A small image classifier, trained from scratch: adam_atan2 at rate 0.0022.
Rows from block 2 of a small image classifier, named by matrix and row number. Rows with one number belong to one neuron. Each number is 50 + 12 x the weight over its row's rms, rounded and kept within 0 to 99. All counts start at 0.
After each neuron's rows are labels from the 100 images, of 14848, where the neuron reaches its highest value: "responds to" is what is common among them. Only what is clearly more common there than usual is listed. The data: small renderings of single solids in any pose. In brackets: how many of the 100.
# fc1: MLP up (model.blocks.2.mlp.fc1.weight, 768x256), inputs 128-255
# fc2: MLP down (model.blocks.2.mlp.fc2.weight, 256x768, transposed), outputs 128-255

fc1.535:57 54 53 65 48 42 52 38 46 61 45 49 50 58 60 56 61 41 51 33 54 67 52 52 48 37 59 57 49 62 53 56 37 53 35 61 54 59 48 51 38 58 66 56 61 50 42 58 52 49 22 38 35 56 54 45 68 54 55 57 57 56 63 50 50 44 40 23 61 42 35 55 76 56 39 60 57 44 80 43 56 51 49 61 80 22 51 52 64 48 65 51 64 48 53 86 61 45 56 53 50 59 50 37 51 73 48 51 56 53 61 38 33 54 54 54 39 60 58 54 42 32 48 48 70 29 46 54
fc2.535:71 58 39 50 23 78 43 58 73 42 46 37 48 46 59 51 59 26 54 36 49 62 27 58 53 49 45 51 33 63 47 50 46 48 29 41 34 73 71 51 56 46 54 60 57 40 46 54 39 40 50 36 44 49 39 60 44 45 54 48 43 66 51 62 61 62 42 39 50 48 57 49 53 49 41 43 23 48 67 24 46 56 61 45 53 33 62 51 66 56 35 49 71 69 62 45 71 76 50 73 29 38 59 48 42 43 23 44 61 48 51 59 57 71 55 48 36 47 54 57 31 62 51 58 64 44 37 50
responds to: black (25)

fc1.706:51 56 47 55 29 86 65 44 38 43 60 56 63 46 50 59 34 48 59 55 53 57 58 48 69 38 43 45 62 42 44 64 37 51 47 45 37 37 61 61 64 48 49 79 50 32 53 58 46 36 68 63 55 60 44 47 32 49 76 48 61 54 42 61 48 80 44 54 47 52 38 49 38 67 38 53 47 55 50 48 21 47 51 42 40 28 32 29 50 50 48 43 65 36 28 58 70 46 39 71 66 18 44 67 41 42 47 53 32 36 30 55 48 60 67 44 57 60 53 57 47 68 76 57 65 40 56 72
fc2.706:60 45 48 47 64 35 34 59 64 59 56 60 52 41 53 45 56 69 47 60 56 36 46 67 49 63 65 49 74 58 57 58 61 43 64 53 51 57 61 31 26 51 50 42 33 74 50 45 51 57 27 60 39 47 65 71 72 57 39 46 39 49 25 60 75 39 24 44 57 59 54 54 48 39 72 62 47 39 41 54 85 56 48 47 55 54 43 52 43 40 38 47 40 70 36 56 37 67 40 37 31 60 66 48 29 60 26 60 59 75 46 57 56 47 34 59 64 54 36 42 55 58 42 40 40 67 44 51
responds to: yellow (25)

fc1.241:44 62 56 61 47 48 74 19 46 50 51 58 68 54 57 79 40 51 61 65 39 56 62 59 53 44 56 57 55 28 78 49 32 47 34 49 51 40 49 62 55 34 57 47 63 49 59 69 47 46 56 45 63 60 56 46 69 44 68 72 57 69 48 45 47 62 85 39 34 51 48 45 43 59 37 45 49 49 74 48 38 44 56 52 61 46 50 36 50 67 55 53 63 52 34 81 52 42 33 52 57 39 83 45 57 77 48 46 61 53 38 41 56 47 61 34 65 56 60 63 75 43 48 54 63 47 49 58
fc2.241:70 60 48 68 32 61 30 68 59 40 63 59 64 54 46 43 37 31 59 41 52 58 42 57 60 48 78 39 62 62 66 39 32 37 50 34 45 55 65 44 48 46 45 70 50 55 48 63 45 48 42 50 50 37 46 57 47 51 55 45 50 52 27 76 33 69 33 42 45 56 59 31 48 55 48 63 34 51 61 43 76 50 65 49 60 33 35 45 58 64 30 50 49 61 26 58 48 62 55 53 53 32 61 56 36 51 23 56 51 49 38 60 50 54 67 52 46 49 47 47 36 67 34 37 62 49 48 62
responds to: metallic (71)

fc1.722:45 45 55 55 73 53 59 55 55 37 46 50 62 54 56 61 64 61 41 53 56 76 58 43 38 55 69 66 75 34 62 52 51 17 44 60 54 44 47 82 53 44 41 46 59 40 46 54 51 64 63 34 40 67 73 56 39 52 53 71 59 43 45 31 52 57 41 47 47 41 63 41 52 48 39 55 50 68 32 68 60 48 31 64 74 32 55 66 56 55 51 42 48 60 59 48 68 55 51 66 55 74 49 47 24 58 57 34 55 73 33 31 40 45 51 35 47 62 60 55 42 37 63 47 51 53 65 55
fc2.722:74 43 62 48 49 46 41 41 46 26 33 38 28 34 54 51 51 49 55 69 50 48 43 49 53 52 60 49 59 43 37 51 40 76 61 37 40 55 64 61 42 55 79 41 77 42 69 49 41 39 29 60 74 35 58 47 62 34 21 55 48 69 62 65 33 55 57 57 65 29 62 56 38 46 53 34 78 57 48 44 39 48 68 21 32 52 44 54 40 37 53 64 31 35 46 31 64 56 61 43 61 38 41 51 50 71 51 30 46 43 56 65 67 56 32 45 50 58 63 37 48 43 54 48 47 67 48 47
responds to: yellow (43)

fc1.639:45 65 34 44 38 58 54 59 47 39 65 59 48 60 36 75 45 32 60 54 54 68 55 60 68 36 52 56 42 76 29 59 44 51 50 49 54 65 57 56 48 57 57 60 48 50 69 44 57 33 68 55 32 60 42 56 40 52 72 44 74 46 56 72 62 68 35 56 61 49 61 54 47 67 31 42 31 57 57 39 52 47 46 35 48 30 51 39 68 42 40 37 42 51 66 64 39 43 31 80 59 33 58 61 66 45 44 60 54 36 44 69 43 60 67 44 42 59 50 57 36 49 59 30 68 33 58 68
fc2.639:37 48 34 52 40 52 46 59 55 54 37 46 54 53 36 28 32 35 76 49 47 51 70 46 29 46 41 53 60 42 50 52 53 42 82 44 34 15 45 56 46 34 44 55 46 72 68 61 69 42 68 43 37 50 55 59 60 51 57 46 48 37 52 39 42 57 52 55 45 45 68 53 40 49 51 54 61 26 40 83 57 63 52 39 47 56 33 41 62 44 26 50 46 41 48 41 35 51 38 46 68 52 56 48 61 30 35 46 34 63 56 42 64 53 44 54 66 53 59 49 54 46 22 59 36 62 27 42
responds to: yellow (29)

fc1.159:65 33 59 38 51 68 46 54 56 53 45 66 78 62 69 48 47 49 71 53 42 54 66 49 61 74 26 43 70 44 64 57 47 17 58 66 51 44 53 70 63 41 36 71 45 62 58 35 78 48 30 41 52 59 43 51 56 68 75 44 55 61 48 31 46 51 60 54 25 75 50 40 44 68 48 31 68 48 49 62 56 44 38 52 71 35 51 64 56 46 57 36 67 54 48 36 44 52 52 59 60 49 55 49 28 40 87 64 50 41 28 34 61 65 61 49 44 69 47 66 49 40 43 54 55 42 39 48
fc2.159:61 57 33 60 31 24 61 53 45 73 52 49 34 38 54 58 29 55 66 62 56 66 55 28 29 75 54 51 46 20 54 65 57 54 32 50 52 37 46 67 37 51 62 38 47 55 51 51 57 65 35 62 43 25 53 50 61 51 51 62 46 59 33 44 40 41 58 68 71 47 54 63 51 53 62 41 54 41 63 57 43 50 69 59 48 65 29 42 55 43 48 63 71 54 46 55 43 46 56 19 43 47 49 51 53 55 50 34 36 54 40 46 53 48 36 52 41 18 71 43 69 30 44 44 32 65 68 41
responds to: black (61)

fc1.708:49 46 53 62 72 29 52 63 52 55 42 56 30 49 39 54 59 56 51 77 59 53 36 43 49 43 41 86 46 39 47 50 40 42 45 40 65 35 37 32 34 64 66 30 59 50 69 53 41 68 52 60 38 60 55 41 37 55 48 42 61 42 50 55 52 57 71 54 65 64 49 63 42 32 47 60 34 37 61 36 62 38 53 41 50 41 48 49 50 60 51 43 44 49 53 63 22 42 49 43 34 56 22 42 34 64 55 52 65 62 43 44 37 50 45 61 58 42 43 40 46 63 63 52 60 62 55 61
fc2.708:33 51 49 82 32 66 61 44 55 63 52 46 56 40 49 47 42 41 75 51 78 52 55 46 43 66 43 37 38 57 61 54 61 41 57 56 32 70 47 53 34 51 48 49 53 55 42 47 40 47 46 48 40 38 34 45 47 50 47 56 55 49 53 55 55 22 28 43 46 52 45 49 54 56 54 52 50 47 40 57 60 75 40 66 49 64 49 44 32 59 71 52 43 71 53 50 77 62 46 40 50 50 63 51 42 55 44 49 19 48 64 42 54 37 56 26 26 36 59 66 83 49 28 54 30 40 50 28
responds to: yellow (29)

fc1.579:52 48 36 64 45 66 45 59 47 57 47 55 51 55 50 43 50 42 67 53 44 35 56 41 71 67 32 42 67 55 44 30 65 35 67 40 73 51 75 42 72 55 47 81 58 51 52 62 58 50 58 54 64 73 33 42 49 44 59 41 34 71 65 52 58 41 61 45 53 69 47 47 34 72 47 43 65 64 57 45 52 60 45 56 48 53 66 50 58 51 61 49 61 41 59 66 52 67 51 47 66 28 46 43 69 50 73 70 61 35 38 46 40 54 69 60 54 43 28 50 46 63 41 57 57 48 44 63
fc2.579:41 43 58 55 45 55 26 42 66 57 48 36 56 46 45 44 54 40 74 48 23 40 54 59 54 59 60 46 50 47 35 38 28 65 47 46 22 66 58 65 46 32 51 63 65 45 56 64 64 39 34 63 69 63 41 55 49 52 62 38 51 49 34 59 29 50 55 44 35 32 47 50 24 59 51 45 64 35 68 47 38 44 70 43 38 40 54 61 52 52 54 38 57 49 43 38 44 75 67 41 66 38 48 59 36 44 64 51 51 54 67 77 53 41 65 42 59 49 51 62 53 50 50 61 71 52 48 46
responds to: cube frame (29); spring (28)

fc1.594:52 53 42 56 56 45 47 25 58 55 50 76 56 58 64 46 58 45 62 56 35 36 37 55 63 58 49 66 76 35 59 51 54 57 74 46 57 47 36 35 43 41 51 45 37 42 68 34 51 38 47 51 54 61 36 42 64 49 74 48 32 38 39 31 40 54 35 52 54 74 61 50 64 65 27 54 57 44 60 52 55 63 47 18 56 77 56 35 38 44 47 41 47 68 80 55 62 60 38 43 60 53 35 53 62 61 59 45 57 51 47 37 37 59 56 53 61 64 41 51 46 61 49 41 51 46 46 61
fc2.594:70 32 63 64 56 34 66 58 24 43 47 37 52 70 41 53 41 78 37 45 60 58 41 36 40 49 39 62 62 39 38 38 66 22 76 66 47 48 38 30 55 53 52 49 52 48 46 55 37 46 29 51 50 58 62 52 42 46 41 45 54 17 44 65 49 45 46 58 72 53 51 32 46 44 66 53 54 65 60 55 62 40 55 75 42 34 16 44 43 57 55 69 70 47 43 49 33 60 47 32 62 60 38 39 32 48 80 53 48 50 37 41 59 48 33 47 66 51 42 35 41 44 58 69 38 77 48 49
responds to: cube frame (35)

fc1.306:34 54 50 51 58 61 30 56 68 66 45 61 69 47 54 43 58 53 56 38 51 34 52 52 60 47 56 51 44 52 51 29 39 54 70 49 48 43 48 45 64 25 56 48 65 48 48 52 50 43 69 32 39 69 44 38 51 42 46 48 35 29 37 54 51 51 61 63 45 66 69 64 35 49 51 32 38 58 39 43 53 35 54 53 58 65 37 47 52 47 39 62 54 75 68 39 61 75 61 43 67 47 45 42 73 42 60 25 59 51 40 38 51 72 50 42 58 63 37 55 34 63 61 39 63 68 48 54
fc2.306:64 69 59 57 53 38 39 43 39 51 69 46 45 31 39 43 69 48 64 41 46 42 54 50 46 71 83 44 40 45 59 37 32 45 42 33 71 62 47 64 27 52 61 55 49 47 53 64 46 43 65 41 52 14 40 52 75 49 12 79 31 52 56 51 41 47 34 32 54 41 50 52 63 50 47 27 37 78 48 38 59 41 52 65 60 42 52 51 40 40 52 42 46 50 50 69 71 57 44 61 54 37 76 37 67 70 42 40 52 44 46 55 39 39 55 42 41 58 65 33 61 49 46 40 64 36 65 49
responds to: light from: behind the camera (62); green (25)

fc1.207:57 65 41 59 40 64 49 46 85 47 60 66 53 52 34 52 58 40 66 53 41 48 27 50 64 84 35 42 67 34 66 47 56 56 38 31 47 67 58 43 32 70 49 59 49 54 52 47 45 69 67 75 40 56 35 59 48 80 59 46 39 44 34 41 63 70 51 56 60 64 44 66 56 74 60 49 44 39 54 62 49 51 57 32 55 58 52 43 62 37 71 44 45 48 69 57 48 47 47 54 74 47 54 64 55 58 50 44 50 46 51 47 47 49 61 44 58 39 44 53 53 61 65 54 59 51 45 47
fc2.207:59 40 52 65 56 53 49 55 50 67 53 31 46 28 48 38 37 62 33 39 38 57 42 52 21 44 57 57 47 53 20 45 50 54 49 62 56 33 67 54 50 46 65 47 65 50 47 60 54 41 62 50 58 47 72 60 43 38 34 44 71 36 39 79 53 60 39 77 58 57 75 37 19 48 60 43 62 47 61 45 50 47 65 51 29 39 36 43 50 56 42 67 30 55 65 29 40 51 67 43 18 55 41 42 52 39 41 34 66 39 56 57 59 52 35 47 29 46 54 65 30 55 50 61 54 71 56 25
responds to: red (29)

fc1.78:64 16 62 53 54 44 47 27 50 41 49 40 53 47 46 55 64 71 63 69 57 43 60 35 49 53 40 60 59 36 43 68 39 26 48 34 58 35 59 49 52 65 52 57 47 57 52 55 60 52 48 36 46 61 54 35 49 50 76 42 70 48 52 56 77 51 51 41 61 72 33 59 30 47 42 41 29 54 62 54 48 33 38 59 39 38 33 56 58 45 40 50 50 45 68 49 57 57 48 28 56 46 29 34 39 66 53 30 49 56 35 48 66 51 50 50 68 60 47 43 54 55 43 46 69 55 36 53
fc2.78:87 62 60 50 53 58 90 49 54 45 48 63 58 39 29 48 42 43 43 64 49 47 37 58 70 37 29 50 67 41 64 77 69 53 26 49 52 34 19 39 51 71 48 38 45 54 52 60 57 54 86 41 65 47 50 53 42 64 57 62 32 66 57 43 37 76 47 61 57 73 46 76 51 43 53 53 60 65 55 66 25 56 33 45 51 45 44 34 50 61 66 53 36 43 37 56 38 37 57 49 50 36 40 60 40 50 44 53 07 60 36 43 39 48 63 44 49 60 44 29 65 42 54 52 35 50 54 65
responds to: blue (27)

fc1.527:47 53 47 64 67 43 62 34 79 63 27 68 54 49 30 46 74 41 44 55 51 60 45 38 65 41 63 61 50 54 79 44 55 37 46 55 44 52 50 56 45 67 49 45 51 30 44 71 48 54 53 47 32 60 53 29 51 70 65 62 32 39 57 38 58 46 51 38 49 59 48 61 71 48 34 57 44 55 45 46 59 40 51 39 64 71 64 47 61 40 64 32 44 67 54 56 70 39 42 65 47 62 45 51 49 55 66 44 48 48 47 35 38 71 57 82 52 54 57 47 45 69 58 38 64 37 46 71
fc2.527:60 62 49 58 63 61 56 75 43 28 37 63 27 49 45 58 45 58 58 22 61 55 42 40 65 30 49 51 46 55 47 23 51 60 58 47 57 38 70 42 65 48 52 66 56 47 76 57 58 49 12 60 55 58 42 48 35 46 30 53 60 55 67 70 45 58 28 48 45 57 48 58 50 41 50 60 46 80 32 64 58 47 33 67 53 58 29 69 55 65 39 49 29 34 33 45 42 48 58 52 54 40 61 44 53 51 50 61 59 45 60 50 57 51 46 57 45 53 53 47 35 55 44 63 46 44 53 47
responds to: plain (91); pink (29)

fc1.581:58 58 66 50 71 55 38 35 35 48 63 57 60 65 64 53 37 45 78 24 44 57 40 53 68 51 61 46 46 74 64 36 40 48 40 43 49 40 62 42 48 24 58 68 53 57 44 44 57 52 53 43 45 62 62 57 37 54 46 33 41 45 53 54 41 42 63 37 48 57 66 41 68 56 51 52 66 74 46 61 54 38 53 65 49 45 54 63 81 55 66 60 56 58 39 60 47 54 57 59 75 40 51 63 43 50 39 74 48 33 54 79 50 63 56 43 56 54 51 38 61 36 35 39 67 42 49 62
fc2.581:73 61 66 63 45 72 44 57 53 54 69 48 46 47 34 67 39 42 47 52 53 43 42 58 58 41 39 54 60 38 45 41 61 60 37 68 41 60 65 48 66 50 40 47 57 49 75 51 30 55 59 33 77 27 47 53 38 45 59 39 66 52 38 80 13 69 16 53 46 52 59 47 45 54 50 55 49 84 60 63 37 59 41 47 55 40 55 48 45 69 42 49 28 41 64 41 43 40 49 71 54 27 53 53 56 38 37 55 56 51 48 57 49 53 67 48 48 67 48 54 40 37 65 48 49 28 70 41
responds to: metallic (74); red (35)

fc1.506:54 58 35 51 67 44 38 50 68 50 53 63 70 25 41 53 58 44 38 52 56 52 28 39 57 48 50 45 44 61 55 44 63 49 52 75 52 75 28 50 57 71 49 54 71 62 55 44 46 65 65 70 59 66 45 39 37 40 49 62 35 39 60 66 66 50 62 60 66 67 71 57 47 69 44 57 64 53 51 45 60 66 44 41 52 54 49 45 62 46 61 43 47 54 72 67 28 67 35 74 68 44 24 59 53 59 79 56 49 35 40 50 43 62 78 54 54 48 46 48 65 51 34 45 45 32 54 69
fc2.506:31 56 32 62 32 62 49 55 65 63 55 54 48 52 40 33 45 39 74 45 46 70 53 47 69 68 41 55 52 47 67 44 45 44 64 54 30 45 53 41 49 60 50 47 38 62 55 58 49 44 59 54 72 69 53 53 61 52 65 40 47 61 60 46 54 62 33 69 53 57 60 56 49 40 57 46 59 45 63 59 34 55 49 38 38 48 61 33 38 45 57 30 47 58 70 55 44 75 42 62 39 63 58 59 59 43 47 53 35 35 48 33 56 69 51 49 37 65 48 43 63 51 59 69 29 60 66 25
responds to: yellow (25)

fc1.385:67 60 46 32 67 52 72 45 52 54 64 42 58 37 45 84 49 50 52 75 48 56 53 56 64 49 25 70 44 46 63 70 49 59 39 62 70 41 54 55 57 68 35 47 72 60 45 49 50 53 49 50 53 62 58 42 40 46 66 58 67 63 50 37 43 61 89 56 34 56 45 52 51 55 64 65 57 39 50 63 44 48 50 57 55 39 29 60 45 72 66 43 66 36 35 49 26 46 76 36 70 35 43 54 47 49 48 60 46 48 38 48 59 79 53 54 59 70 57 64 60 64 51 43 69 40 57 43
fc2.385:61 58 50 65 48 52 38 33 37 41 43 43 36 61 34 45 60 31 62 57 48 51 56 27 55 49 34 49 38 66 35 42 49 46 62 26 55 65 70 51 69 47 62 46 43 45 53 51 59 59 60 45 52 51 34 37 41 59 42 37 29 52 51 50 55 43 50 38 55 51 46 40 55 63 67 48 37 54 52 46 65 35 55 33 58 73 59 49 36 35 65 56 63 48 54 72 59 50 57 50 57 43 35 54 37 39 53 57 72 56 68 57 33 84 59 64 59 54 50 31 47 53 49 39 49 39 58 62
responds to: cube frame (25); spring (25)

fc1.201:46 58 72 52 38 61 70 44 40 43 52 66 60 67 34 75 52 29 50 54 53 51 53 49 58 55 54 53 67 62 44 62 38 61 51 56 49 45 53 50 46 44 43 47 33 48 53 53 69 53 51 29 55 57 37 72 32 58 59 50 53 55 61 54 36 67 78 67 42 59 48 36 68 61 49 63 51 52 65 48 49 48 40 55 60 55 66 58 60 78 34 38 78 70 45 52 47 56 65 70 64 41 52 72 52 34 56 67 68 20 54 62 45 60 74 35 49 63 52 47 50 33 46 44 55 20 54 70
fc2.201:64 29 57 71 51 48 73 54 61 67 43 51 59 42 60 47 43 60 64 77 58 61 49 34 35 62 53 59 61 39 46 64 68 43 44 43 49 32 19 45 35 60 43 37 50 36 50 60 74 54 55 55 51 32 52 33 51 54 35 59 33 48 48 38 46 38 29 33 54 60 57 35 49 44 39 63 71 43 44 65 63 60 34 48 52 59 32 58 28 56 59 66 51 53 37 39 56 63 60 34 36 41 33 38 52 62 48 47 32 39 39 24 56 34 46 55 29 35 55 54 71 43 45 54 44 53 67 45
responds to: blue (27)

fc1.559:45 56 31 51 43 70 45 47 73 72 45 48 65 50 27 33 57 42 50 61 44 45 58 38 51 61 49 55 39 69 51 42 58 41 58 57 57 59 74 44 63 61 53 62 51 39 51 59 65 46 63 53 45 68 30 46 35 57 72 41 42 42 51 65 76 72 27 52 65 73 63 66 54 54 36 69 53 67 47 42 42 67 30 51 46 71 31 43 56 56 38 46 62 62 65 29 49 76 54 63 47 44 24 51 53 40 45 70 65 22 46 38 32 45 65 71 42 53 35 48 28 60 47 64 52 40 36 46
fc2.559:25 62 46 45 33 52 42 55 52 55 42 38 47 49 70 50 48 39 35 51 28 39 68 60 47 60 60 41 33 68 41 40 38 67 58 45 32 64 37 66 52 39 53 54 62 49 52 61 47 35 36 71 62 60 40 64 48 42 45 36 52 55 42 66 40 52 75 64 36 26 59 35 28 52 51 45 66 44 71 33 54 56 62 51 43 46 51 60 49 63 44 31 66 63 43 35 59 76 70 57 49 63 46 58 49 47 44 55 57 51 62 62 62 29 62 29 49 35 47 46 60 40 61 67 58 52 42 45
responds to: light from: behind the camera (52)

fc1.60:52 55 41 41 42 52 47 57 67 62 44 45 65 49 52 50 76 41 37 70 37 54 51 42 67 46 62 44 59 56 49 59 55 41 42 45 50 52 30 51 71 67 57 64 58 40 48 33 64 57 60 64 76 67 31 37 60 49 48 59 53 46 54 59 58 57 68 45 68 44 41 63 49 58 67 29 31 48 63 46 48 49 71 38 63 53 56 69 54 52 62 64 36 71 38 34 52 64 65 36 58 48 43 76 68 50 56 34 26 57 70 71 43 50 71 43 68 50 48 58 63 70 81 60 72 45 47 69
fc2.60:43 49 46 40 49 55 33 56 48 43 53 41 49 52 35 53 52 58 25 46 36 41 46 48 52 50 39 41 82 77 49 53 46 59 50 58 61 41 31 41 56 49 52 56 58 55 64 59 42 49 45 47 58 49 40 39 49 50 62 46 49 29 61 43 47 66 50 43 55 51 69 47 59 49 58 72 56 45 51 33 58 42 43 56 48 50 40 58 54 55 28 55 46 38 50 48 45 45 51 48 38 35 42 48 47 56 52 53 69 42 61 49 48 41 60 48 55 53 38 58 15 57 49 44 54 51 45 46
responds to: teal (27)

fc1.698:42 68 50 53 49 53 46 41 42 48 61 44 43 44 35 64 49 55 21 29 56 51 63 47 51 53 45 44 44 68 54 50 43 73 59 61 60 48 35 71 35 56 83 61 44 59 53 56 43 70 36 49 43 61 62 43 57 50 53 38 58 25 48 38 55 49 49 80 60 49 47 63 65 40 54 68 57 73 52 62 52 41 39 67 53 74 38 52 51 40 60 29 49 58 50 67 47 68 61 67 70 51 59 58 65 72 46 36 60 62 51 50 63 27 46 63 50 40 70 57 61 35 64 57 31 55 57 45
fc2.698:61 64 67 73 38 49 50 42 64 63 68 28 61 56 37 52 46 46 40 69 43 39 46 50 39 62 46 40 48 34 46 66 51 58 22 32 51 38 46 59 37 52 49 44 50 47 57 32 36 35 58 67 50 52 50 60 51 55 65 54 53 46 07 49 45 65 36 55 64 49 56 60 43 60 44 49 47 42 46 60 59 65 59 24 45 68 34 40 28 50 58 49 32 66 47 28 58 36 54 43 42 50 48 51 56 48 41 41 38 64 54 52 56 42 50 36 40 34 58 43 68 38 54 48 34 57 62 27
responds to: teal (31)

fc1.69:45 54 64 48 53 33 50 33 64 53 57 66 51 58 42 69 37 64 52 65 50 54 44 60 53 66 59 75 46 58 68 58 50 45 50 43 55 41 49 76 19 64 63 50 27 56 67 49 52 81 61 68 31 61 58 63 52 51 46 57 51 54 43 45 54 70 49 55 47 64 50 43 71 55 58 55 55 71 58 71 31 41 43 34 46 70 40 35 55 48 46 45 41 62 71 68 43 43 33 74 56 71 54 58 38 81 38 44 45 47 54 49 48 44 54 42 65 56 64 36 43 36 55 45 58 38 59 51
fc2.69:68 71 46 61 44 50 29 50 40 38 34 37 42 50 57 61 61 37 49 23 56 58 36 45 47 37 79 54 47 59 51 32 43 55 41 38 32 52 65 65 51 63 57 74 75 53 22 57 68 48 51 64 62 54 55 47 62 31 50 53 52 51 60 79 69 50 36 65 52 23 52 67 32 52 47 43 43 44 54 30 54 43 75 43 47 43 56 60 52 47 47 49 40 49 40 51 56 35 81 42 47 65 55 48 57 50 44 35 52 31 48 51 67 59 51 65 34 34 58 69 42 57 48 51 66 54 48 38
responds to: yellow (28)

fc1.67:38 53 58 54 57 51 50 49 56 61 49 48 51 38 63 54 65 60 43 59 48 42 50 52 49 44 55 46 44 21 43 61 72 48 55 49 48 63 38 57 54 64 64 52 65 29 44 46 47 47 63 63 69 64 34 33 72 42 52 64 51 50 46 61 43 59 67 51 68 42 41 73 49 68 66 26 35 35 56 46 46 68 66 37 56 40 53 61 60 43 60 57 63 61 35 50 51 51 49 33 64 40 42 68 64 59 65 21 52 46 42 66 34 48 69 56 68 63 62 64 62 43 66 64 66 53 46 62
fc2.67:29 56 38 23 42 57 50 37 64 46 65 61 63 52 49 30 52 50 22 52 51 48 49 58 63 72 34 26 79 53 68 57 55 51 44 42 47 56 39 36 55 54 41 42 44 72 50 54 41 68 77 50 54 57 32 43 43 60 51 37 46 63 54 41 58 69 50 43 40 68 40 62 76 57 61 59 35 49 37 54 32 74 24 50 60 64 83 49 54 46 55 43 45 68 53 37 42 53 48 51 51 47 55 60 29 49 50 61 46 53 54 49 54 29 71 42 63 63 31 59 53 46 54 23 34 41 43 42
responds to: teal (30)

fc1.367:44 26 45 72 53 51 50 69 53 54 51 66 54 47 63 40 80 60 39 67 45 45 77 40 42 55 73 52 49 54 49 48 45 35 50 51 48 68 53 25 67 68 48 40 37 40 52 44 59 57 38 54 26 64 54 62 33 58 43 33 67 66 31 51 63 37 36 46 52 61 47 57 52 49 38 61 52 51 52 60 79 60 45 63 74 53 51 77 51 43 53 41 55 61 29 50 61 55 51 55 47 61 41 41 42 36 34 74 68 49 42 52 50 55 62 55 39 51 27 59 37 38 79 60 44 40 60 54
fc2.367:68 53 82 58 47 57 47 21 39 62 51 32 66 68 43 57 49 14 62 44 45 49 62 38 38 43 56 47 38 42 41 34 40 56 43 43 50 47 64 76 62 38 55 59 55 39 43 33 65 54 82 44 55 42 46 41 44 46 57 44 43 46 49 58 41 43 44 56 46 40 44 51 42 68 41 45 57 38 56 72 44 45 73 31 43 72 61 49 61 35 72 59 57 58 53 52 61 51 64 30 68 55 32 59 39 37 60 33 49 36 53 64 38 61 68 54 67 35 78 44 71 55 36 36 63 39 54 36
responds to: red (36)

fc1.214:74 55 47 47 49 40 37 38 39 54 43 69 34 56 49 63 41 76 54 35 33 36 43 50 65 56 44 59 26 58 36 44 63 56 73 60 55 58 82 49 29 41 53 47 54 59 53 58 48 79 36 52 66 61 46 49 55 56 34 32 47 45 41 56 45 46 38 57 52 49 74 49 47 53 46 67 57 61 65 41 50 26 39 53 49 62 29 65 51 48 21 39 60 46 57 44 46 61 47 73 45 63 32 39 25 70 55 51 52 37 49 68 51 47 66 65 40 44 47 42 45 42 37 59 65 43 38 44
fc2.214:56 35 60 49 43 74 60 48 40 60 35 51 55 77 62 64 52 41 53 44 48 50 40 41 50 34 60 38 38 63 32 45 54 59 45 58 47 47 66 45 61 47 48 60 55 21 48 34 66 41 47 49 29 64 33 41 40 47 39 45 61 59 66 49 46 45 59 44 54 49 58 53 43 54 49 38 38 35 45 33 52 67 37 50 50 46 60 69 56 48 44 65 65 68 58 27 57 64 74 39 68 52 41 62 57 47 53 48 68 39 56 55 48 39 64 44 68 49 48 50 43 48 56 62 38 65 31 62
responds to: plain (94); pink (25)

fc1.81:39 65 34 62 53 40 60 52 50 57 51 64 42 42 37 63 40 41 43 76 44 42 66 48 53 61 54 83 72 48 37 58 73 46 72 55 36 40 33 37 52 54 48 43 55 29 61 53 52 52 53 69 54 59 34 20 45 57 68 60 64 39 50 56 45 44 63 64 50 52 37 61 55 69 57 69 59 37 71 53 37 54 29 29 40 59 41 30 34 55 50 41 44 50 56 61 35 43 36 45 58 34 44 60 55 54 53 53 48 47 51 41 27 39 65 54 52 62 41 64 53 64 55 51 50 45 67 64
fc2.81:43 52 62 55 49 58 40 44 34 73 64 36 36 44 67 49 33 38 74 34 53 52 64 66 31 47 57 51 29 57 38 57 49 65 58 54 49 52 77 51 53 36 58 38 66 73 55 53 27 49 40 38 53 62 55 65 49 40 63 47 78 50 36 56 47 48 54 67 49 53 72 53 33 49 44 62 38 33 40 63 44 58 68 53 42 67 42 49 65 63 57 50 62 50 55 33 48 38 57 51 50 40 46 47 56 26 47 46 56 42 60 55 65 56 51 46 40 56 55 55 65 26 25 51 43 54 43 28
responds to: cube frame (38); green (25)